A small masked image model, trained from scratch: decoder layers 6.
Rows from block 4 of the encoder of a small masked image model, named by matrix and row number. Rows with one number within an expert belong to one neuron, the router's apart. Each number is 500 + 50 x the weight over its row's rms, rounded and kept within 0 to 999. All counts start at 0. Numbers have three digits each.
Before each expert's rows are labels from the 100 images, of 14976, where the router gives the expert most weight on average: "responds to" is what is common among them. Only what is clearly more common there than usual is listed. The data: rendered landscapes of hills, water and sky. In brackets: how many of the 100, against the usual share in percent.
# router: slot weights (encoder.blocks.4.mlp.router.weight, 16x256, trained with AdamW), inputs 0-63
# gate: expert gate (encoder.blocks.4.mlp.gate, 8x128x256), inputs 0-63
# up: expert up (encoder.blocks.4.mlp.up, 8x128x256), inputs 0-63
# down: expert down (encoder.blocks.4.mlp.down, 8x256x128, transposed), outputs 0-63

# expert 2
responds to: overcast (84 vs 24.5); snowy peaks (52 vs 14.1)
router.4:562490548450558573526492522552492503497466437599525496498567425557489512579567508467485586501555447556515482483536576441471594447568545524436624518443467483479537535445523526610429557536484545
router.5:490550474573527532475570424525486589497445475440544496472494392568444527518464479521468594529554521542587518427596515433514550562499534522433536544542474502529589578449532486588503551537493469
gate.0:438543429510521476567426378476514439420484520535552536493519445471583605526536509450513527531486497516453541452505579454480512540494497588563548572365559398418549502469455532435462517469578488
up.0:474529477461470519447514465412607480498492492546554567473435472432607510553549572488464498487485633542553534494544491439499537580546512530478557605420530401501548513569365554519534460528552553
down.0:476486515507521502427509543496528585523509453544558590432509352518483449476532531431512475551543597444434563538547488524391525528546532549492484487467479510478550512554495488414583533493490558
gate.1:571465491547429535545562499609588492487576492517522520471504458472511502552508451514544531539442450486431523574412418535504514414511442476589439460436493446359541569499492536552480533524465546
up.1:396509478522499487452460509390503512444454462472558564500454499569521515497452500508514483479545518433510548550532724483491424557593537512473493482550473567637457446461477498442609442454418465
down.1:429451551358508556496505500411596535485458501437539498551487472537523479496433442485588475476490573514432508620431521517532457418473491523471578496530429526554509486510482510483554435565431495
gate.2:515383393445478563487501479546403458510416461556471575549580461448466541521477475459546549526494512527567561465568475538497425498521435532517507550550441548583586588450490538560500402538583464
up.2:476548502519517443548398530471482529458474476451479463471453465519492452473528531496521455458469467496511561440417539464482572544564553534516443408442465489455402511482527479441519483413475426
down.2:539481557508493554531444504475545509491475516518493503495460546492599480501563504457541490440435532543559545499502584466481450488527564479528458422429552528456520557436524491453485527399493529
gate.3:475554568516565462600508518504495433515486493470488529547532547532514534532399488467445479488567437584624516437434374516526519526441469511526528582433494540557444502409441437503453426537554473
up.3:599502531576460423562488507569464400533570465529445449532486562540532565499537522440428519530502447464465537450473447507557523409550551528438402437435482497484482521459480482525484543464551505
down.3:556522493484480423468481447576494489526579483615443471443493457428582534586513544557422534580464571506470474435537438458546505517506555592461406349441490561419563580537566560509468529489572497
gate.4:592514509500440348486468443590554423494490517501509483519429550525451550452526511480539600498473500453555459450547531476419530443538529567482550458555511503525436574548433483435455512447475457
up.4:559461551498423430505444400500530400446588490552518481522417569478470495492568497457486552476475520455561487475549475503496523456496593570465612434555498500523493511472426478463462558490507505
down.4:547448550517432416426555553567514538501445488519500504488512558480442543409546544519514580569406415556481507445524523502460467389519469411508515481476493480413581525550480475435495421458578478
gate.5:521573475568515400496407417380500510541429556502462439441568486513465478472519494494390486547591566561513518623520570458564550475549532512437550430496454494577520475496545440472474496573520499
up.5:629504472562556312560441434509496521549567497496531489485544528451554521481590574405496539560515470501486466503480530514457501451493551522500527468489437490459540521509446503462411571477472536
down.5:515415482484545517517524456495490471517514485485501467453492647457531627397454498439563556381510488456460519445449445466494527530486547484534426469475405518487491540500490443445514512479551433
gate.6:488464517510501631475607517531480516431470476462574545513556445574523498446419558509527538533476546549536508538559556526583516518528488471528572597509503515569431488542506504522555418520558508
up.6:463509435433505443474384554446510463481514492513485456533488517510475442503525472468495440505476562459527514491473412485511469512443480566499411455509533516480486517513538527476535506476461401
down.6:576499529420474460525520466632532351510562477537473509524393471511583487433596506414491436559404500437457575495512544441414534500522552552438520462378525537508462562453478572416486528409512447

# expert 6
responds to: high relief (65 vs 38); snowy peaks (62 vs 14.1)
router.12:413482442497502539462456523444447537443478459465533505613474434458520508524532472521494436475555568490529408477545487587427523449492509506511495528494524498372471538450496474509459409474474459
router.13:483457470425497563455370530453387573473437442477516541480583409521486488460520466559620415541594449544492466529591515583582500460526384483469440588497531544505526546434546521505486467503444586
gate.0:530523358516571543428599484468484433571442542548474448450575452489507502485496430564492484540533480579531547533552451473487432464464574498552509569492475517536511404485490535478443484585531473
up.0:482441596447542452576515461552477517509563492471423443620435562493516523499505531541472550517431439501481473555442525489478499609452405502549453436512473447470436516478501440471531466394499403
down.0:453467485553495419570412426606583568523475580523447454526435477486495524483537541513529519388419534483485446451419506490445472491397488491459475486459487480466486591485417474410520483435451480
gate.1:523439470446472516453497488427522457537459464485484564556565576448541421417494477455490491399451529438560447623487530455441481449396503528461445521527444546448584473505423466519546511530522519
up.1:473599515603573475517516498555497495480517523468513516480449494535519478539472520512509511563506527520487582412480488488513485570586498403554582429468520479519459526495559522472484448463499412
down.1:518631492558487546456559523578561545526539455517491548526443386472496515567480530560564500568511460537545553416498368532459464518523530391460555413493517536564542531501490518517441435461586556
gate.2:406483517523510561471588470464452477432472485546467569451547549382527460479542425447521464439493538551540501506527447434508567650543543475571485489488594531488462484511503443480507463528588477
up.2:585491466452449420457439542570583476505530484518546457587447526557459587469538592514504546571469498423384544486506537581453482434465529498411513478478445454448499508479416539472452487433493487
down.2:477574494444562471544349396533569470526474487503470374501455493528542554434517564529498513547537510511474547538443458626518568455444537601445464469507497440478540555429449539447479505508482509
gate.3:499427516598478519493541491453544499515490513420514552552598498561348573500536487455444590528526602462541512572509577424451504496505414445505599502536462508472490448477496536471452458473406480
up.3:468395482482457620596447571422498472484454546517549510521497414525482484543492472547450484533539547475588483602573544451509515555542483474537530536498466588463509501471507510595579409502453464
down.3:404465495522426531488529593427539493493493476525426516520419473502544517599468519515431465524496566489584502463619635492540557524403550498543461547511440592484467507484470560542504534586481471
gate.4:574425499485511432648385526474498478538487449545458477436492530623706439494544469542520494584436584485499451482525470501475512445540459512496427466484495462463589497458549509592468534555461509
up.4:585514494498439478608478468618484395461586501542537495536432526626548613479560600489588556538462476533483471465539452484465467461515501517476488452527457490503459596517497482491366511445540579
down.4:543531475553403506444488472567519410563530486531472481508519499459520550477544524406501535491454459502553504404514392489500512503585573484334428425470488495541488563495458453516480530494554548
gate.5:495571486469520547494440443542492520375475515515457569565494551582397468476476576389508577512539484458497497454472456514505510458535438560536514417458446512607569510548482421607458505601555499
up.5:629510625530448510540485479556505527529544594552517451433419457473499587583572459478467527479562506486501492546529448530464429470430505467449437446422529508551483536546489578504502604443527565
down.5:511529516562497554531491500535409535498470538581597418513529461517499573532468535520440591425559468575510579521489487409517443586545418510457483514500530474516456558443579506490562519500494520
gate.6:539510475422583466481440536528423416380535445532522494572585526575486508494506515437472428549570567465477534511562519537557454572474593422569547473528475483501453456491482418560476511593509450
up.6:542507469568471432479444429538470352584583556535462461485442582525522506429570559447541502552498584468470566526452567477495511498500527541477428532431488494463462534554439544481525518479498478
down.6:451484511578450354464448433615492485572550474496434417459494540451582547487522496493454449440415556485502495543519504513495496482463506528487396568428444476434440571525501495452520528486527433

# expert 3
responds to: water: dry (84 vs 55.7); snowy peaks (83 vs 14.1)
router.6:509482454473526519546577542561472356466508543477511492446502337432497601546531503504542526505581481488632504438459529467472504514463430492504582449494462525546504570503527485508484430513493469
router.7:533445454547529596512508507553511431538581498569512478552425380446493556524451453446548493449523438511558474448494490515532628563559467510434536535508507514481579547426552479501501501474463492
gate.0:579530400542600562481528483548449534501476441526472462529556494618538564510504465513463471555484437467549452473509509379443447583508471431555487497464478469431492426429518435501469548540527523
up.0:566482481522530459437473502516529553549643526483460487531513608586472527422642517514516554575504475505511486530510494456498494530509532536480534409433478520475444524486453438402436478453490568
down.0:522445500546482395471489596620572535508525502541560519462517419482575564434549487513551490493485555543446490441492521467472467551455455457521414514433513517443547567505542504475487489435497416
gate.1:505426516457535484594412471608522477455533569433554442560458475504456516482509594530414536587507556506397536539589505474382526409388519497514482493502529568583496472486452510533420560539448500
up.1:557388516518476520577402483590485444505583525404599373506446473542472535618576551540440536570481415491480488500546468455421551412437490514508595507519428510541502516511504519527450618504431550
down.1:556435511485562557475457550497394556471507412529522449501461477507461448523456542505449501500501531531501541595563410531434552445483507483515437523486549496589496446542503486535429545499504459
gate.2:519505500458555521532463568596478464541473528523529437536531414483516593529555435445582494448442426495522484403473430533496512538540561475493529482476459463567530558483441504519497450495602589
up.2:499504570526411496595362512564461385520547629615513468423476432574609494423590587525419530436495445449591499431462511501469471413535476494517422475494442506436545527536527554510488471467444530
down.2:567410547578457481470455484550484386452543523547508442544433424522502541496564508529444598459462509448463507403543451519580519481530526529455413420540490551410485543469545528505438492449463533
gate.3:443449462453431441534388466461490426511547514549480475473416565486552482506611470534473467535447504510516502527518458503430501490470469534503523530440464528511474509487404537444471455538471523
up.3:607427470504448473460511445503485348601597558475467464470493536465497561524602484387520559525455548470567496521550459444452556550506509563494560580441511509476454452500460470424461536531571538
down.3:447527513460414402523527486505453491462485512404507440495353582457485522439570532475494554554519586567480592465554467601464516535491531543535435475529577463417449498549514466447522552491565412
gate.4:509492551442525463601492526513497576551480487461531595509446536537570403488531633493526499571531489508489522519503582506480515490468498456529454422505553499487534468498490499522549473467469524
up.4:449443565511565516371499521414474597587435473460526477465511457460478444499448465514458454522546501419467450520472513533544524531518494436520432579562544545554474442449589554486504481502475438
down.4:469456539499507576460525503358436557488551518498451551536490568494445455504457442509485532555544529551476525583520438481478413503375573515555500561498528539675509431459463567496497446498565469
gate.5:506518452451577457465492487430522617566521566374497429512541482460563492488576535444503411576514564434556502510473538530479485552438504531439488571526533527430434508456465433473405556539424550
up.5:555473510523444534461560526500482545483490433528505525494499453471437495516507527458473561486475419567341507408544416461520501435497538510567464497493466468453519581548495505528553505375574461
down.5:549489468501548517456467483568487485471587418560428488529498502490472466535421528476471482429504436566536473556417496507535532620482460561490526536545508531443455487411472474545540483568506461
gate.6:519423477470411581536612590544485422439480517514552626469492500467491485416354516440467527518488493507545443508569480498488538462490466488559447488564547563545623506491517494490538498478487459
up.6:459538456565493382484413478512517509568512514450391526508506528505464537510567517529536521530463513509444548430450566481476447509507512521501436412455447487481386493502529574522545519481457461
down.6:496490536586534438513425456471599457558540516548492542469539477493610550531654489462495496528456433458462460505437534503448402495527514468543472491395446498473482488441461483434507442449502521

# expert 1
responds to: snowy peaks (66 vs 14.1)
router.2:462460476477542498509523467493567467479455451512584533522460465535447387492587475434601465477488542528611476531544499441447521556557377554536550550478568483543495457406509500443453455481472481
router.3:527518491492505572511491602528507464518521473498513528546559436557529518505534494444523607542544447480607457493573508415492515520507384584472431495506536490448488528475475464547518476540498488
gate.0:612478406458500497507532507575433440572548499439515407479535430542515542444521513545539472562475541398580515527601504512500501493503453525522528532534483466478360527425571532510502470539542523
up.0:555506453448490536572574465459549493526503417593514546454498522532491416471440542527611550494492475584550412502521514501527500431531511552515470465478551564539403486483446547458479539491477434
down.0:513487550411410458524542465476402442584481389468585538464517540413484455482521549473504432458476489574522453453584457499602523485524560478477480503500486603567490463468519466574467575485468452
gate.1:559490574453375517495414447528496432522555542623460516436497457540468542538599463570435517567516526584440537571509466446543529459539449546482580474378532497503483457497433537505526576532534552
up.1:604586544441509470557489608523554485548529578525429437482517535555544505492525488531514495498527407465453505402456520527463500430468507523497488435378485378497583598449487443549451504433501512
down.1:541533574457523561532475517486494497532478563578462409582455484396550504451576459478546454564548488460470462446512550459507586525556503536454419425447471470471515557413514435519466459415513496
gate.2:492449453447546502570519472625473567485424521541499525488480440431493493424484456575523478432492452521474533493495576531569566383480455496582567502502419507389435553522458526593507486455548595
up.2:467502550480485515447548552419445381531502538442548505488586503544454563524526547444412462515506593501608472538465462431444440587538501493459479463532585562521509479476539466455511434541561486
down.2:335567563589471409507531483474499438466501557459469525461394504472397567511604472522464508509544542492567474510417445534509515496475565509479541403591496513440490484470504468443531477424488536
gate.3:442443404474386552498500496419483523400501426515585520440597520460453446490492452530561535484418553509496508606521535437479536433525562497553517500417539542594509448554436562404519535558526452
up.3:497551438512461540520427612542524536492544522553490511552481469476531589511559542485475471510494488517371526407434507468471517553453477538493425421470445504427486551538531490539612504417632462
down.3:489524464502478498477458502594584746548488512488435521531567571377426436460461540471498498472514493568541494522367537543468497538462433560425534463510522523374506510512562457500526419388590503
gate.4:423518440518555409470462551528512494516510473442463517443522428385475611502542597503430540518561474423433488498517502471485561472462522526478542457461467535562551485505471525534419460520516490
up.4:501547530572542427433417473540517567537600517488492509491495414443523476538614543580458549481595509491520463466577462488507528432474489477481490451480498524624484468544426529529363493480546518
down.4:469477483530579458452395591497486584495512505576478544462499372543526513561514515408510456477560567462480522478516444522454414509476498454475528496397516534575578483567513502481476471499514433
gate.5:528430560485470523570481466402552576426495541449518552493495513521431471551469495546478519537481551497472485645601553471480432481454458560487487482558464465581521442483477546565493478537419573
up.5:558480613457519492551476373453565524518436448475510571403526464515499528537443469487441477516551556530465524596581538513545471524538471446503530573520541542581429368485397511539501439493472614
down.5:481475570504540537547437449434524489464385451465492551467422391579557510490431518542430453520520506447382608567535485532565511506443488521509500578509497484523486412578449494558525439556504515
gate.6:455417483503575506443554499503510538475429481510520573486606533494441478502504485479479507463584548531458509511546489507535434468522449512524562554577552559499570424522484478596567425616489523
up.6:506500446470402519571464510490476461511522499447468428503457543484530486466544487501489489404431456472521501527425475516464484443454528545451405500460439450503500562534480477416521503449533447
down.6:541409396481482517569464447417515435499500504453466436492413605492537542512560501455488557504527491477509466503494588430565508412460534541497498450406488539526446560475502466451513535459502471

# expert 7
responds to: overcast (69 vs 24.5); snowy peaks (38 vs 14.1)
router.14:539543445492550477599459550457532467536461545510497534421477486509507428541542559439515441557570506450556511497465467512473397464508495534522411504380517476591535444493564479513484533497543393
router.15:558518480521467470470553497460517463453519423519539473536571469418425497544521492508442552511506546522559496572538561434471466564508430463451595450489537465509537487507504502475412495499456474
gate.0:503472461483579499512481541544484411470473557530542499518565487533416485557516513448519449458507502456458509531567409526524499520518554481523625557498561549556499553452515478490477429557530499
up.0:438508503512421390435458508566476391569536522494499445559428556502443586458679589478480487527471496518573582486486521517526501520461544537404475437433454513544488514499470482485523536514521506
down.0:492514569468551364466408482525537482500515486537541482498486512515635624402552489478484503469559577520566515576458506508549559475512502520494502480465505477434413553450528438471464455461496499
gate.1:552522398459469591563471538462492529455455474533567532505486477531416476496424534524525497387475415487485488593545522505450462513534470542526570420556465473521444454498519541568449505435538506
up.1:411510649522462369467524458469524509508481499442456490445472563476537458485533586412454542610511581479569559481437478486563527452432525469477393569447604530549466491455477426484512529541499448
down.1:477508575540433428503455470491523492473579538553480431480436528579532543485516477523475557596501530547552509459455404519503535536378517522514450577418494517556515530455442440463535496476530563
gate.2:467570440508524445512494511449529486559498536410486542436547445384443551507573459485477524528465503514503487505513584522581490535538544511434512544520515580445553488519483507513413466580477561
up.2:632468507591591531566580474482488448505566543498517522468497455535503545543529558562462614552533502456528418447574559489483539454510531450460524540467482444421493512526490493458494581574453544
down.2:523561538505529578519528485457430467502506513474528583472507403548464440571466511583499584521593559458465451454569505530542493487511563513490423568508586489490573563520531582560480525568550447
gate.3:478556501439565575496509538464411523496507454415510516465617439454545515511388473529549409580511568534495500530554500528557457529522441507558532551554546558479570488467566509509452486567450510
up.3:513527522492495540555521474566445529452439476463461552455588389448429451558429494483498447495506581536440427505537417498473544508490451475491581578516529468543559401527572608614493473456472525
down.3:554496446491529566578416522506484530439488544485349513452609476455533549487426524494492465549529508508419584599502504496566450566523454506509510445607459477499509444488471492525470502582542515
gate.4:427481566491471510435484533432462482506510462492481477477564495418440549505570497507420451569480579564501479545525460443508477444574433559529551551557514508525558451459450504566491504452513546
up.4:480491402488530506502489525511458548479548463519572463528467535564488446453489502545541526396476421468569534486591488540465524516497558524453501435439463532502410603536571486433457527423458480
down.4:517510421571462533495459517563522511531527492510594527528498534468546429554532486502483514356505439515541532493541508544518530470469583445474496388489463569486487605520576553464422589439410469
gate.5:436545400387471506543407508512423563454500410492470546536531462581505485535601516500495551587544494460372503543599461484486437523520566516509561607467477451569480501556476471433544434522458443
up.5:472449479454416591596625407596435391535434517485497479550480494460446513555470434532491502479416439465513517485498493474459552554508423534524466531570447417424534489505479564516505517524476586
down.5:544514481498453510578548395513476512525465455482490553472382478462490523526491539473446488492561515482576506481438529511470534440537465565596395491501517458424452570450452538521546490471463553
gate.6:452496449633368517564494600493433453517473493529534512487480433453482443555539493461537522498422464523496503488488563487568481434456507504535540439514459476503475467535475491543563465503476481
up.6:504546502440476495511459504518538467446454460574477520488495553535555464406457589576492430412450479495456576470470418564520432505573496550447390461532448540509586579570464479498562491428553461
down.6:528493492511508491429558459499519469546461498549500479543490522442446435471527524435565486422488521501573514469468488479526482483624518459389497429480476614487493541427522475523578440416497470

# expert 4
responds to: overcast (63 vs 24.5)
router.8:600517445482468517511537504529516453488526413429493501515575443439493523551492467489545484469526540476540437527573524502523573670555479522418538499487519505520559426434536503549489484484457495
router.9:546479530520526538443446433534553501493542357528550524421513502479517486571472543497549417521590468501545433586555501476514534573569583468455470482503519515528511553463509471547402507463449468
gate.0:463494398464494352513501477577471456509580559445479457561586416494429507486525470456495483511449492432459453559527425504487594525460470521505563441465447443505576477533466589521483497583560568
up.0:547549457432483558480573451529483548432500460455538533462537490439462436483394446542522506406487434534425515433435449484516487432552520528496505492523425535463428557514442506585610557486487477
down.0:521524527413535600465514496486510508475533473479489538530630489457563468518423499544422442458506485508553498521410546366491563523512485438458562530536461509462408465465456616608498526538423525
gate.1:442512448504477501545597528526626566515515517545488510568576467415476456441500470483359453522453416484543539490467415514469427498578483471567460483516559470431510510521488461497500519434574500
up.1:533574492526477467549415530455483465547504521534484491522382433579579502577522538419481522492534398418514479451527607510426503462471474528518446450404566528492526540501489554493527501471463475
down.1:519455459473512539519475543563510453524484491535569465665432466537465513506508531453567538474644514492529423485536521500434459493513490542466415468476509555534494537419583474528466506470490574
gate.2:565448482527517503566511530454457486436497485503484486439515581579595487435547484532556472603493522461455458466530509483528467386532543585586529444463448526462390534518462468448508602582501492
up.2:381497579421594479445354394498558580506500537534498512502515471529426536524477458459461537479525547481483491550480440530415535532492536512516445569456543480451566442484504470482453424476452434
down.2:441471521464563475448455423490517485539488527514509515495458533445554471522497520494539522465529519569476540471463417527507422452489504542554538551539526450576591467510472476473534442484595494
gate.3:470432502419496561440492499499472499522373470442458483448593432470495567501435419528498471467483458512525484498572498472539490473508514500562545545477483530449568543533530485603472542523530549
up.3:526540412540457478489499507605548475484554482558572433503465650477454527403478541510541534485449442565471552420521480558463551498545515472472448410499472501411525604515499417479493489475556456
down.3:526495465561502552460411477486519571478563459461549443492438503562448450411529503447550502423509400508511552418491478567443585453519537489483483484457522514484531641538497484462499480533571513
gate.4:464480453502583465492534518583521481467437512465465451524469561447421464508432500503443454391496548423536493480525545623518430449507499501517575524587492450464542472533454492535438420585427560
up.4:543491608518422431491520499546490406500543497463513479514470506591519607491530539484574584561489501508534518473468524522493545454451473574415535438499475526451313511460425521523500471454528488
down.4:445474594529516387469443417556470488505466539477530512511528633482500594472485441559546593512490476462505496473581427566578555491425520505550412448473519468472476499521407487519458430508629433
gate.5:470540491459489446427476550475492532541495455461466426532574585442584518436498476541504405451508437536458512513554442509531503477504583440484466531498613492508502508533551501567487540504488548
up.5:507548504497457476568454488501553538486498393499454458499377517587535538485479553555532499513515451580511571504485458492493495520580480561382397474472513506469549612478500474440530493487467518
down.5:500575429520474611448409482476530506466456406578510539465485514561470464459553494486567538472515509595624621435487491520468509464535510505523445493432477490479537645463542485471487565474596554
gate.6:529443445468467519572517504434447491530486541489486540456499514591630467498507418514494465598399451497517418545557525549492415358498530466545547439511435521554502531525484519486467557570434568
up.6:515470534623391529524598570445458342498507509502483493456530524477536483474542583506545484574411557460543468465499516521596388455590513497464597541452426522499489476534514540464537530454535498
down.6:547492508496392411543589556466450476530539423437424449526540539525465565445513532512491495589450537502486423421444507438518555461606496537449505490492551555465447400504493527472502539450482488

# expert 5
responds to: noon (84 vs 25.3); green hills (55 vs 14.3)
router.10:505474538456489384407548480471519487587556527496452465457476585535525554449613473526459472509507507574525498527435478512502501551482539497472523507436474515490457540375492427429447535445543552
router.11:436494529475563500520460494453486549496441539489482472533528528481477460548401410531473460494497541463482454504436382578477548523384438448569496554584490480512529437467538485475516466447490509
gate.0:440554504492455517570570497462593507406511492525596544467415571459488577566522515554409521501454515506512555526452442504556450552507504495416460563509526477474566435443454520504453567501512485
up.0:503448461470521420503414474506389478535449492498409452550527440468534379501596507451526542542531502477488511429464538525453556446453449514567441468488492556475540595560518525486559484571503452
down.0:498444455465521463487432546515361532548458548499482359528548477453510393486633492443444515492545537475560467488485531467397536447466408546564462476469476555535527551486513508485518467450459530
gate.1:467405501615479569624444544643539450503498571489564528535518431486550508464496418436487472497413479554467434479560507434586444477547530500421468434473446448480442536496514535550463516515450555
up.1:609462584591502448557508538551526430515490556539571432515488496427522515413527431476471414494415518539600446522579485493493474507516527529463554518498463420575360499542429496565575533526510572
down.1:567462494548447490562521593577490484551530559436570487536563437485470536494524420504473431500437473543529471484666520521473434536466555522403511419496443424559415526524521425547550544495508532
gate.2:540447445530480560472472497558607468435509481568567565508449504436436445503545444517528511454450441447478470520587496505471377527469513464430458442426563487497592516501485560547567557476501483
up.2:514506532628493505447407434543545503496567456572544626576442483549438432541517552557499554479447436484540469550522495480520506498494436506461460443441490489605503495500527468530497566420471486
down.2:541494465556544505429365450518547456517484398577572621534487444519495447551543574547513520456530409466490484463517447505505504464504511508461384485421466478554511535501550447537569562457444531
gate.3:580434555412513551547525423503505457405561519558503513520536533458606443508500548477589430485516551556457513505547466505502467499477363526578485537448512446477501533573522513516429521491514559
up.3:570479510453475534533486424506475532460559514571465462520496504485633425510490594479564465448516562522493467495550462485494474528492434521510468549480514412541502527566538506541476630464449543
down.3:585401520461463595513565452508503556470561519574497464570474478511628429448479616457570440482538511542415547494487451487470439534469447488544423579417427425511485533611517475541539571423473552
gate.4:411485499411489461468407445455505580459427499527471507501445515529432531396579483505545588446599454408472473581437519465534522421478607541469490454495484520517479567582490481485468503501499546
up.4:616486488523527590596615571540472512499514454482502493591605468479502479537401514434584448500398556538471492486523455525456525557497443503521505512559392472482431499469511435515573434544446415
down.4:564483452593540536503534523504450473594634490471532427539514588448623496590472499456555481539374551578558511452521527540480509611521463493414486498540414504465494462519513486475531525493480549
gate.5:537498463548489368426330550526468626516446497461464508498552438528500499527642552473484537574478507443472446529530510504525586415450516512508454452466504452487543526496428438460457459446493497
up.5:463505496446495582547598491486551426505519481501582551513508539435500491494444504496529562494574505530501542517500458473494415499547545397579479513542516541563480442470452537530472441529533446
down.5:496510550532495563523589508460548423562557604623594438540444579494528527519425511532538528474477472551570429537504541523577464514604534461509561488589488494526504485537489579516483553527449500
gate.6:488555450466490342562469494343543479492480546551516513484511461505623498482511557588419504529569576450436548492523514552542566571478517541477509486460466420466553457541481463575516491588424494
up.6:455448464534537569500497463575420490510502449533469433570498503549357552461527508488585495434491407535577488530499596365494489456515517418541438489518498611492469561460520512390449502495503490
down.6:464519438495528523588499423553426576551508442476573489557491510501389497474524523456491518497489435564559417535484595370505556402526534474558458494476545613430413550499496499424367485468469519

# expert 0
responds to: sunset (63 vs 25.3); purple alien crags (49 vs 14.4); snowy peaks (46 vs 14.1)
router.0:520471467575504556595550454559525466431534468508498545542554494540524508588477466439446485458536474575538444513505528508509495528527453536490469504568484371530494505437552521549425563514563524
router.1:455480432510583480585543534515437497410526562562436606491579429535479569473469446462531602519498467473494483486518604528514520500459473501447541484536459400453430514454534535532521510566472479
gate.0:483476447527494492562469544572513414505539510501533406504483550488583561355588497470450563460486500531554519506496467456453486516493504471504561530520415460464489425485448494444454549514553507
up.0:536521527514486506517512539448453560471444441496529561504529469514487430616486490521562447544468533579419488521497445489478485536454469502569434472494668468577471546505566513524475485520558439
down.0:539464617577565571520557486447458536470431568445512486510536481465526442536439521553493449564530524594530392610545526536524526558500497425494543518532491429473490488494542519554520441522527653
gate.1:548477505402482522513469479588478499459547523588467535525535489628507557579495447400544554514479521508515522510457484490493488530497512425534517453577463453485385501483454472507463431515425518
up.1:457476489559504336462405481522494570515462571492444448467540624476491528463654512438471526604493520557440516471461552548467494413476567514540521437451524531447480485470453459525370528469535505
down.1:426457512448540388442444458605540508446523577531415501433451533523600591455551531489468591534416540456435498444474550451510451509440491493571481531520491407484579483480535472525518471531548513
gate.2:503529451458517515525517532491522527549432415538503497514478515470474468462507486477564389527528477470447517444553486526574509499539477503452425542536472548435510511486519441530498547550418556
up.2:475520485406429543585521498510574453521475442473439466511425497557417468484493555534487425514552522474539537527482507556519495469540460531406486512579446515463456506495487466530543491523402515
down.2:489449514492487539593450512544560435456519522426430539518461505485385527493532504504476510529487618489563553499554571527471539380501494500515484520514475559509483610474511439549456558463480498
gate.3:501526473475492568506541515451493500514517457509502571469519475522487514545566430475526540562532497506495526414598547475476509408451583498595458404521519462629492505588401516435494556580524466
up.3:492545488419439521480471576434497401501498481412531493530487544504463442491474459540469538546449485532451477556432564534544582500497497506540517563570481422509495398482512500453501472564460521
down.3:506446549452480536434437576477495491599458455403483505558466482473600435483551553520479559536470504510419520474589583521537527415528459538544468568536502458456485554507494631389495525533423439
gate.4:461506523556505449488542528523487577463354455362559456475575595402489483470440432434467495490516530451372504558456426512481483399465427518495550498525560414470528491616493445553524539492568510
up.4:517587465442525503534445530496521454505609503594472516610379428628510496524536568566590513532488483474604504450541565465456510542504565525426528498430471492501462535398504564387497460479418472
down.4:532453491523445506598464467515528544503535534525501453522442447509516463414630536496535449565560478413632477404533588512484477589567468504433481534560411527527442482421528506434508503492470500
gate.5:441497538487547406547588615454504459478456504454575471531429445460594437507550530555468442449521548489507493495470398481538505417472409498500420542528553510522548525552468514580483572549518590
up.5:449467473488438430424500473425471540510522507521432536444625490393527578493572408552430571536518449480506518573498520489538490530547569565487363549512503568468520425469522480470473481540553429
down.5:461418528517431420448482520455524499506513504465507574365604418476533489390511485560540515499483569511445507561380521430528503573526490553530509569383462487508583382570499475528528375529548359
gate.6:500540457466538538484416436583548573470479506502527471474484536535576578461462401447487578558546476550453499488512521477545395506551481567525538540459520549431537445450480536523510477500578541
up.6:525558525506561562415515427521529605423576522547544491465467434563567545495473494480515505468570538547452537396501407512515433501510545420511502477515569500555533536505466531606456561391553559
down.6:479572453443522538471493451544544590463569473530563565411486436655556503515462543541487545523501501574437572454517482611484430579490440509457543427422545544534572437512480557630545528466665514